{
  "encoder_mlp_ratio": 4,
  "encoder_patch_size": [4, 4],
  "encoder_conv_stem": false,
  "encoder_widths": [96, 192, 384],
  "text_encoder_layers": 7,
  "text_encoder_inner_norm": false,
  "residual_init": "none",
  "orthogonalizer": "polar_express",
  "adamw_lr_other_params": 0.00089,
  "final_lr_fraction": 0.01
}
Rows from block 5 of the image encoder of a small contrastive image-text model, named by matrix and row number. Rows with one number belong to one neuron. Each number is 128 + 24 x the weight over its row's rms, rounded and kept within 0 to 255. All counts start at 0. Numbers have three digits each. After the name is the row's rms in percent of the matrix's.
After each neuron's rows are labels from the 100 images, of 14848, where the neuron reaches its highest value: "colour at peak" is the nearest of a few named colours to the mean colour under the peak. Only what is clearly more common there than usual is listed. The data: rendered scenes of coloured solids on a plain floor.
# fc1: MLP up (encoder.blocks.5.mlp.fc1.weight, 768x192), inputs 0-95
# fc2: MLP down (encoder.blocks.5.mlp.fc2.weight, 192x768, transposed), outputs 0-95

fc1.125 071:118128151163147123114149138108118058116136157124152149140077116141163121133131143092121151124149146095141145131154094131060046115140113126131139125129147140146115157117121174092148119149177136128136149131158151078160163115134149089100118160134104145133098149099118112168148159122144141117
fc2.125 079:174096119103178166161145116113137171127158079105121132121102137130092142122137094122111157127094127151106148100128116142117140128118126139132092117126107131165154118133148148109154108118094136100126098143104105195155112134138109157116123147122127114068102119123141124132114150124172108135
colour at peak: white

fc1.7 105:085109159120123115109107114108124110095146158117116120105096135143110102148117138123129150096142122131133197186146174121132111120107179140142128097139160154100155118114140143154110162129111126134174147142147128132124113151126131108095131152081121150128123130141099139163114136127140111184
fc2.7 103:142116168091145113132099100144116148154160105142100118085116102096144142156114120144127107124160152114142173141110169122061152147117145104118116174157112116116150148135161139119132094127133099089106126119149080084155126124139107142138152129092148162125139104123114132125116130114148144140
colour at peak: green

fc1.61 123:151109117142114112148128131163158142116166168095103107147126139116126133125138116145148130136147128114125137137144089156135137080159054117163135092176093088123148113081113149120109171089075127157093166154120151116128139097129134088112110163112143151151145117115090152113099145122119093108
fc2.61 129:111128130124078126120104126158175075115145149118118157131125188142105138083125094127094093145118115144130111163100167119102144167130103142158106126177160124101121134119111142156135124102143140148158120065116115115164108129129174125132087133149120140144164136124112143144107132136104141168
colour at peak: green

fc1.159 066:118120142122116150151096136124119145084114163112113106106151183132152128149086107136184139137108119148106149148172137122073126118106146087140137128142148121141067126155109161140084117127168113082152104122189117111132119117098124093105148136139120103122127109099106133125122117148076129107
fc2.159 062:143164149163145117133174147117117078127150141133155205119102119153065105117127152103135111128105098112153132092125112127141084150126133126122141119159118144110100099165149105132171135193125138136112135144150107131150143084137162165142118154120113149099129135114119119124079110134135087116
colour at peak: white

fc1.763 083:175126147108174137099149121112132124117160133081125127129093146110153169129143126111144080171124164171093135138119127126110130128143124165120169101123165148107106088126136133136113135146152117138118134104114149105143176161123144113125123125101102133171175094125146097120132088099098138129
fc2.763 074:120130108131151127091129120117182162160157112088124125141175134136140170159074119098185136149150149086127107117107119127145091133152161111113119097091123173165107120130121085170109096121097103100138130143135122126138113182123120157111144144118160140152123165136127149167115127143168109145
colour at peak: brown

fc1.421 084:147138158143126145130121106162102148109083134135119167141103145139116129145127100139158142142130133151135133149152178139124105109121129130090148145115115108147138121104131103105114143129139146139123178066095083131106136145142155108152132111090135090139140135110122172117139132154145114170
fc2.421 089:122148102158114143150093136135130112142127173205101082088083150129118097138122139119113191159148096128083090108148126091113132120117111132130143115160121123125170133144087139118110127142161116148100117192079115121110136143106101088145142113098121147095116149150131133117114143122103134088
colour at peak: brown

fc1.170 093:089103146094124115123126100119090167153139118161101110072114089098139172135077134168111157136114100122138123143107146115140098086093150138137137098154126126149067172174127146134129118114155115086140162141106130142141115151162157125136124162120094096192132132151106134146089157094156126121
fc2.170 079:152144158151106119129102136155124141145137130138146108101143142157137109181084118185144144116090124096130153131117109129092161142060095141136105089125126123155131109112095128098100114107141138149138119130157134134136146158141112131138167120136064139169172151085141091117124137129182160106
colour at peak: white

fc1.187 111:142181127134132100127136117132144120113130132134114077124153177143151124164109087121123105125119120130135150125120098116113107078155104103139130151117137202095123163120128097130152140110145188124116134089128148142141117136119106108110133095124082132144124128131116105147155137171083067085
fc2.187 122:085137129112131130172140105140133095128131164107166096152128117127149120098140148129117143130139125118157107097064116133168140109138145127168157124166132125125124103146125138169133093138162139115129151139139108160117111187168170140136113079135112133131139106145122140120118132132099069138
colour at peak: green

fc1.272 083:165149159124054118122106145138139170159115114104143130145131131116168129193138087130132141125131140090111128145128148148128117093162147111182109149129119075094114119125112123145131139128109110167127063122184108150114111144123105141165129146134125077128136131114114118092128115104134081134
fc2.272 072:132156116116139148142134149155149158145133120140151146123079123149138128112123117087094094107120169133136128112132142153102102131113128106136107164079120109135141112140138135126144085124116113115158124124114159098173133141158098116116167125132124121092160108135149116159154106145145101136
colour at peak: blue

fc1.321 085:122130106143132112088129157142138089128108115158109133102126122094123159127152111160121149161085118117097120136166105194120122154112118104139149171124125173123160126121129137159153131104155109123176120121161134105102129167107131116121118126098119132167148104135159123085122109128125144149
fc2.321 084:086127125112131141151071134112073070144106176136084123119167164101110117123124168119106125144130171165148113138102124142152132092135122133111122180123106115126145124111149150102159124069168132131116163172174142137120160145120133134117130112097144160132145123138120137157122159125139113100
colour at peak: pink

fc1.270 098:098107154107119163097074090114144123105158163110124081103117152141147096169133135113130165116132131116140161169162183088107130082120134159135119128176159131102144083144120136152112150134144143123157139144116145144123093111124098124100144171100120136129121134148099143137098119114129166168
fc2.270 103:165129086115111118138164118154112128168154074113119126062115114067110165134088134131131149100140163115147161127089160124076125152101129126126104115157137108099183140093167125149104159111119106106104125122144136118148115133158114127122146121124132144115180114093124154134135109182107083170
colour at peak: green; brown

fc1.13 076:152112137105114081115167105125137131165084142141117119098144161152121119112112158109125125142127129109096118154168087159131120079097132128094100139110097121156152151141135117143105127096101093144168104127139107149141156132125111127112125141131090162141135147174116135138101125089118116134
fc2.13 082:138083082130116123137129130140119147088186166139143175151099135112108162130096144094133124119093124064170149116114164143117118112123118148136130085133130120159133147144160126106139125102104136184117069112164120085148131128116140155120117090174139113098143118128125116121138131128136169131
colour at peak: pink

fc1.674 118:146140112112087124135103105116175139146129133126165151112140068127129089090133157145124104148113152167133106135129106139115119104138105118135128107142101133131144130101137118117122149110088140089102115134135149156134147095131136086106156124098182129151142101109079168127145086110196114079
fc2.674 118:096131104121074118129119157142105124121168163110129159116126128146142176107099102142107115103150116138123136125128112140116143130149107160076151116171125155118127189143115146146135184149110146122157108119129171127146143114137120157126134156093133121122112146143117117140118162163117131134
colour at peak: blue

fc1.316 134:126139178164135125134174137136113102145106103176151093096155127117135128099150177128124162114133141101135170142107103131109132112123155116092125130111141124108154086094132079116124102127139116118110156122132158149143159127114122150118121199120149164120141134119130132110099100125123099101
fc2.316 148:145149134162123118096147119154174134153146103185094098136109151144136116092116096119125152127109132137163167127140148120111149105103123149131118107134134148109098138132092120129120122122198134148114140130144085087123112133096153132128122142137133150129137131084117104160097107107103154133
colour at peak: white

fc1.593 049:184154133156094147132106112147175120146112100140101127122100121127147167147108106137149141145104134096130143167099093139127169148141129148121107105151150080136121137126131119131121123182115124147111097102176159126132142148101140101145120097153080146150148169126107126142105109088105088103
fc2.593 054:158137103133132121121130111076115128126101143160168146069110111141112149155115126107150156125105119101174142107143157087116107123109140162134115117143106097169109107135136122084146100159080135166147145124156141098095086127109122159140093111166122107146148131108133106140126128105126085111
colour at peak: pink; white

fc1.535 139:147105135171089152157123112106121140089126149111099127183124135152110127118135092167117141174116137138123161178153139088115109128143132187139123115133174165127134129148114135118098139138152145134129119138131129058077098103054127126153111101174133121150130123083128129129121127112138126161
fc2.535 159:138141109091099141152114095125144146128157091090137131137128127105152144134112130181102152112178170103190075111101138123085139148123130101149115143123107146116176160136148092123169068085124096126104128100094136112127093109109147135146121134137120101139121151120156152138128129155143106114
colour at peak: brown

fc1.639 110:104111143162121155098130119139115076105121133104157090152138100115114146125108129139157115128134090130140125092149166109136112141139171119142153121128133146170134102123086131131116176162123168203139125140094133098097108153096108157142098137155143187210143091169130102102136110125138092182
fc2.639 093:138160127137114112145113132114118156139128089091102113146126120114132154107130135128093091134112135151141117101121125154143151099165131107109137124108116162185112105148111111122104167116102135146127180146107088145141105148146120108107129118115145175107116159149115158083185139109105239177
colour at peak: brown; yellow

fc1.363 139:140100148102124122102110134129113092168106135158096151114132116100087144110141117154147169098100178126126115121119137122127090128130130144122109128101118128125155131122096160103121103123146085146124133114115126083139137138122111118135131130150172125122107156103112093115112143125141142137
fc2.363 131:136133136147079100112119130105167144099181155132147108119130113102158113160155162115132116134094126105146096141108123138135155139123127076132109128165131137134125139139115192134153124144118160132103113129140114097153152128129184124149126139122133141110098133123123136071129128120132109151
colour at peak: white

fc1.263 094:091125169133108108094109131128141090119099155146094117180106142110122105155148101125109144127166103121091110119141150132140125096148154149152133174184148094081085105135144149147140145143108151115140126160141123129146112120137093124153142144103123126165091134169115145147137142087111111155
fc2.263 107:144137116123201121113113108148142135083156079114140128097162122159157132131110123137118147083122159148128131112127081138129138109129134081136113121131124119148189129135111095134156108108097117105094133131120149145159106142168132102134114160101138113086119181116134134128132142153180112094
colour at peak: brown

fc1.227 075:087136137153087130120160113105132119130113123100128113143113116144109165096113181121130153149138135150110129199123131110147125124112108138163128112150140130129136116120090128160129093144091160145154126144120081122141093138126117119080147133105110149165111177174152120155100124140131110095
fc2.227 083:140139118139161147167137133117112118132134133154127170146160106125101095104118170147130117136121103152087147174129135148111098135138109141111060139106111094167125113155158124092155139133128133099128126157131123095112093119074091101135110093109086156151131084139120134119123150187114131130
colour at peak: green

fc1.596 124:102108136144144135135153101160088105109115161142145097177076120147130086132168128133127117179072147118116127143144130132191122095095087140148154071167147095129138152129138123145101158129136089132156068128103123146123110124102135129151137147140102154137137116137135142129148101115166155119
fc2.596 136:162121145140120121136139107131117137144138122163129156157136161128142151131118108159120059099097155078139139132145100136162119092082140115132133123141115109136117107123146118129149141129154103111087188117154093129120146112165139153108148119136111121136137136154118153082165131131147122172
colour at peak: black; brown

fc1.417 132:107123121166119112144116108115098155145090149123104108148141131152076130092106172137121162146115097144121174112143169126128131110107144125134127100154161149160101055136091134115108171123114150132148114141144119140105154136086153136116116093144144206184098112175120097110156132068141165174
fc2.417 143:124143127107144114111112122168104113160103096110148142100085119108148125131101103136130153129101140135127127136133174134147167097104119063133114144090118103159158144118118109108100131118091124160099156105118130177154095132165134146158144100139152131138164145154159110142148131158105149121
colour at peak: brown

fc1.491 095:171169137109144126129126104107090147124099135128133129042144094136122135082119138169089066089127151171094149142134140120126129131141137121109142100156085171101134159120126122131113135148127093125168087163127161128129093159075141117105147109131102135163135120132087147129139175104156094121
fc2.491 094:146108118096168131121137108092087120129105106091129193124137164115123103136084126131121102164146120146108106159092169131145141158101119156140161121119118077141111136122105120171075137147125152114135140113138133170152101131134160134122099128121118110111158155097125141152121126147139105108
colour at peak: brown

fc1.448 092:160122133153153120126132132133110116098166127122055138156131115114145138140135116102097129131114133135147163116128111112116132110131120128157156091130170137136116125129121179149122135161135102156138116131106122128099129133119118140084100169098090122186111106160111120162137115119116130119
fc2.448 106:098085075125137177174117114134134148097098110148171134111143123116114119135165138141116134140097151135138156109127136165125178130131143149152096149126074131153120097134116141106149091144104113118119135167090109157155149080154116156122095108120141088054155099126152123158106108160113105116
colour at peak: white

fc1.591 097:138122134156110104137109120150095108183135101170136109115170121150146141108144097180145098133142158155100124122072160117066099157142141098059112107118122173106131175140185141110115143113105155127111107135172127056150163139126115150172159133123145160078148159138122100121127094141130127137
fc2.591 110:124135134171126108170120179113155169173112125153111185149101126140124099138141135087111089108144130167148139095161116170135139134113131146155146144123061133170142132135131132144114131148099082135119154127134122138109163107084129183123139108099089104102139122140123143110119153119122099106
colour at peak: green

fc1.745 078:143134135147093139119138092086156168111138136116137126140138098130133143143117095112117089101109133124090133143128105119115119122078159107098156146164094103119141085124096116139132166107170142094084154121153097096102162078107133132111145129162125186121140105160102136089122122126129179134
fc2.745 086:173148136129145115109140127121143119157114130079148142083167086118105129146106155134079116120134146086156118103113124145133155151103112147123124167105095095114120105099117130108157081137128086130151139144119150123143144138125097129099159115094103122155126128171138110086111111119124138113
colour at peak: black; brown

fc1.237 110:112154134123132138122096098123155080116092107105123117135151147130134148134125121107109129130077144132121143113180102099104131100133173142139168073157189133129133159092078145140094143110138154152118080120163115119147181081124136097090131145130158140170128138184131096114151127179124149112
fc2.237 110:124136115146114106139134184147148096145163143165116134111114145143106142117118116153112124141095098127116119106104128163132140146140130146122142129195112146127146131158118115060142137158137111132079141131126138168149135157138131130078110132075104122176141124163149118123092109101118101119
colour at peak: pink

fc1.551 096:192123124132154122107111141179104134098139129111136117120090132158123108104120111138157144104189178128136136120092124132134096121143132096112091124124075161090131141112106158114134116112144117174076171126142147119143147121167102091151114138161111121094143103151143100148153131117103098135
fc2.551 100:095130126138086133148143122157136114138168152126111132148144174119152132065162122176145114186118164176088135114104146112128123116113104136139128130153143078142123129091149135134121134107087113138142151122126147106132089133088094104140083095112151091174104161103137139125135093135105093116
colour at peak: green; brown

fc1.677 095:140170134155103087129097125132128161121128138139138132089098086139127116127134153139120079143152161131110107118072117146138158123138165120092168145103103135100159151123115131127144119115142139165147121094129182158126129153155168158159130132098137148126125096148117120170161139151126080116
fc2.677 093:144102133162109116132141110125147115151130149110150128099108126089118135139115124103110090114141098130096102097109117072104144111128136131124101069170103152122116116126077153147107139135133120102158121118115119136134100143106134150134142114124138150158102135126153115182124124112147132100
colour at peak: blue

fc1.102 097:148138141150089114098086117135140157071141113115146120150128120121114103128112109133186187114133111126079132099126151104104148125152135135193149128127158110137170117118118118135127142139097148110136151103106092103154101117148169095110126094086119116153151113113146112111146132092121128112
fc2.102 104:130134134165097129127097108168122130139114098140151072129111126123119101155162114122093118080076134124146095114151090126163134152140114155130117134121115133147168125138165101192145167148101145139115108085154105134139122105108174161142125125086097103159126103117114130129126191136129154124
colour at peak: brown

fc1.258 109:172108141139101131140124113097121132132133125118135120129183090144172137124142103111118128152125106164101081146110114101103120135133147126125128135106135118091135134095132137111131142097144133084119146077136160107150160103124108101121131124133133116130136126104134167120150153129089139153
fc2.258 107:099125141103168134118152116136134106146189107128153175160143139090108106091125173165129118130110112106128126085131106170116139169148127105120089069122148148093141096125153132092137145122132097148138087137114145133135109094122131101128137175145121151161150120166135170116165133110109110133
colour at peak: green

fc1.285 102:161144100093130102149103140113097083134146138136153145128171125119135156124151082176132167161120129141147153120121110136100098116142084090152137134114117127113156142115159137121149146121087124154066119119148079123173142150140145154114083089100171104109132133137128086145107135116169126094
fc2.285 100:105103151147131107134114131145180143130128168146088142165109142145127149090117149105111118130098093125133142137120099106104140130116100141163133102149143125100135138127132146088098139096155121099127163137157142109129105156120158161118119134114134148099149105142153147106178130101103172078
colour at peak: blue; brown

fc1.664 117:136103113135130144125140160153125160110099091149131149134138083113119077150136111130162116132104116123111123101126105125164061146115119157135109109099080143161128152089125145134126154123177103106100180149103110125139103086138134154126113151169129191134174124147087128078133128148111113128
fc2.664 102:131136134126135157117113102139105105162153146106179183133126089150126157131093132149096134106127113136145128126107127121110189146119117117163119198109137137124099122104129149125112113096106115132080119128173137118135112153135109140097128118092137123146108127102130118124121103139133134133
colour at peak: black

fc1.400 102:091180111115122130089136119139156119112108107163121094144135118122098106159090131138154093147131106146118132161124159134140119122173128113137162133157134096125105096160115127164099134081111103120127109139151136132148068080135126154133111153142130114156115136103131148143109176126166073146
fc2.400 107:114152113170102093118123132110164112107113108137124133144138149132126093141115127140140102095107129108125099107097149158167123165114132129111110099136112121126115131125133134137152148127153142122088165108157117134138181106142116131093155146159109192064161106154105129107111095106138150120
colour at peak: brown

fc1.402 101:121123124107126088113187118147120074082104126134146118108114115129126141119118110121152144109136146164134168144119182130129123130116112122152084102148167123125118099179130133164111113160124098123144099157148104130136096123164114148113144117118134144139093148156159149103124159140110141111
fc2.402 094:127161137154097129088105122129106168144101134143129148143143135122147115120154105111147117125146104108119150138100144094110111144133157118137075167067162112121113104118107166105108114103147152106125118121157127100173090118127079084122115099113124159156130176122133145149128131136149179146
colour at peak: green; brown

fc1.464 129:131133128168102110170186099115137126091157129160119107127131085143107139117101097125146141147176110122138128096132134098108125174146113145138170124138130155089166109148122156091120100159143137143120088125092126146125124127164101158126143137126146135159122134152158126092141153094138122169
fc2.464 138:126142154151121111120140122150126135159150132089141143085126142120183115119136150118086093105116126126106097132177085094095144101092127115109167139101108174145162168122140129114142047141115110136111183106114124167158126121136126114124153122097147144104171104152141139100116127119151143128
colour at peak: brown

fc1.541 088:125135121123115129109131141102101138154136099139152071147175122131129136174126138177128115165147139091113112120130097146117128102138066104125112172113097119100094117108134159155114112128082122174146102136115150113133092144120159139089129143120098118139146148142141119107148140100161079120
fc2.541 079:145117165135173135091117105100187160100108145140102111166145108100135118146160130122138090101109147099105106154127099147125114131097103129149172089068158131138126138116106137145164118109083154134139139165132113173083122135123142178148127127090123111110152145123100115107168104100137158148
colour at peak: brown

fc1.663 134:138136114186117123103117122129139113148146124136142187199090095105103105097133110091137172119116144069101153115135125108150141126107121133142138087117106182143144166162127120108107117127200111112125154150109125129123064134115112118151145103146129147147131102140145108117091143113157151106
fc2.663 128:154142140134129135149127105155151137154131142144081138134145153142122118079106075115129120114140124120097137103141095145144098136120148136173090110135102140165145076112146086139101150130115124090085151088120111138139107154139123148129116155123125110123072135133091150167125115094122163184
colour at peak: brown

fc1.199 096:163118151125109149105142098131146167165068110144165169124131121131117162082139079123095135146111140114122124139133154157158122143113139189110165107131144165104140086146110134145116144129116129105111141092115114104120167188093150131163098113105101114131189114115116156128122150107102127168
fc2.199 108:089116141082144119142122119149129131125104128109111097123124140135097137112152123182126147138129137128128095138117136106137161112085148101122128160154110145172133130160092144103139116116167162159097119162130113104167138104164127154112077121117104111105133161134118163122136115118129087155
colour at peak: brown

fc1.173 087:121159124189133118109101142137132122115057155165160113131123158188118136102115108122127140108172095157144129152141115131138131130112128130156167147114125144171132101132093118121121128119116070108115126096142096132119106109141099131089132117135164072165107077111136160122186147099123120169
fc2.173 096:120156116144166115121163127121160105159134099107182121138167099080093127108108157118143107143091152115118118075134160102095129132140094123127142134168167135135130134114131091148114128176091141144123122106103120143152150098159091112109131116141153122123191126102107138113117140089133115113
colour at peak: brown

fc1.8 084:137108152156105132104116145150127097114128142118136117119127106161123148166122143122161128105143102146177133174118152099131124127062167168135114118148124142142126099145109135106140136095112126076120123173135126104123106160102106077124136133114116123194120149122124114121153161134138136137
fc2.8 078:125130118095164127114128080156125094169123103128080101158149107095116154107127099120140133095156140131127162152156123124097094155121102098099084158092138122117171093079116106157115115138127134128178098129128157106135083115160111093126199139102146142116144104157108162140099109127145167151
colour at peak: green

fc1.408 085:149094131120127103171129111155068106160126116141138163109172122132130131150161147147191123107148160113101152112069111103091169158164098144105175136085085114128115143107165144135140161152152150141137134170146144115121113157124148125167094128133145121136152137125113107102112100096119149111
fc2.408 087:059166120109121146133102156096124137203150148136112123116109131131133142150108134112136115121140147167105127101125145097109117124109124116144095127114131114169115144164115122125139139135099057165113102101122171147134162144101117149089151125077108135090114123147141106111125134136151096112
colour at peak: blue

fc1.527 096:120109115097114136136146125142111126090154141122121138161112117121128127146171135096155129149105143147151125149169112112144141129113114112096122119189154082170157120161177083106134150127149109142110117115101141145143117159130168142159182148160131114141092112088109160140131162107139124136
fc2.527 099:119120132156127114139128109119144165117123114137118102185164125109132094140117139145119095139106134113168123081146102148173127141100140108097157123131118152148104155156140124146144132110157091139144191133160132140130114081152118167136155161157125158091164103129105138118125121100111127096
colour at peak: black; brown

fc1.617 146:130138153127130138097128079116157129134095112116115145147142123121169129132076141123136077123174143184146135139134117147147133147090142131148109067150141146123137148132108135166089143107105143132108136123112110096153162160154097133131096085157126140142162118116103145120164113117100118133
fc2.617 139:127127090120128143119176082133136141114077144083147167146111091154154126109134122106104135139132113108084127117169143156121073136049132179076144133130115165119141117092119124153136153148099105114127088140140175124167129132160151131162131156149150130126138118110137109142124096124126101077
colour at peak: brown

fc1.12 061:146164134143147136126142109116121136128128139156115112156113114154140092141075172182149154135115126124104156128093145129069131107112153148162104125133157120153156106122121140120143171123142157126116111082119137093103123129119114153106124108174137167126184124124099134101113130082127151133
fc2.12 063:155122103157141149139118136095148129110105147095125156164109156135122098114105129151101152121130106146159138144091101110103095145123140132155110146097130131146163139151110135126119129136144104134124106138151088119178137120140105149097118126204112121070131122095141118196081091151124136077
colour at peak: pink

fc1.152 145:117109126133147150106092088147152131158141137116082104089110136145106164126094140081151167120106125134091140150122173130138108106072109142118140111153149163140135126171123133137139126094127087109158148153122159114117118128142149116132140130129093128154130166156108107094130090114143112095
fc2.152 145:133133145147123098105123160117093168131127138149129149159113100107149141159113116133128124159102136088131137123145102096071112123108132135102111127157137154172138125103120163139092126133145086105101117090124128149126135141157131130190166132111165073113157112109130155135113138131157140114
colour at peak: pink

fc1.245 057:146154095145134126132114130130103100155113109129155115131157105117103135118105173106172173128099173117139155128133099085108123103076140146112110127161142104153168162140123109139107133078109140115138114112142119115136133166094109138151107115125135161175124143167107172104114139075133098093
fc2.245 051:160166173167121157121117105118125139103119134115115107164158134144107161145098132123142164125108142162185153127117164067127097126103089148139114172150130103119136120119135127100105136160147145124168122087130136107129131114127128134139146088165143139142153105084146103165069134147119171131
colour at peak: white

fc1.451 089:126117165100124118149150166103058143188153131169100094119081092139159121101128148133092137109115154139138139157122098145106137096105092153139151121147153130098111135179153161139124117134135156105130097092173152129164151137123166113114089160149148142127140125094122123150131099132131140109
fc2.451 090:155100094116138113107103103170176153157132144078138128127150114103107158060103101106108122130150103105121140114134151104130145124116143115119092156164131120157199148144136163155129136095118153096108130162133159114200110145131139132148091157111160105129140129131152134122146113113157127120
colour at peak: green; brown

fc1.108 115:121150148132097112111100130107119190187135104176151089092130110136149184142147141135123125163125127136086114141134183101155125139112144084132125135109129131167087121094140133135134123178096110148116172146131097086095143160103114086087130147133124172170147149160138078134103105131119087124
fc2.108 104:153102099140146146135137140107133143137100141129147178197146162118133127127080113079131158149088104089175143124127116152124118126141117139099139087148163117127128092179120108083152135130096157091136115105146111118128080159135114147163102129121125142115123141188095120110134101117140109137
colour at peak: pink; white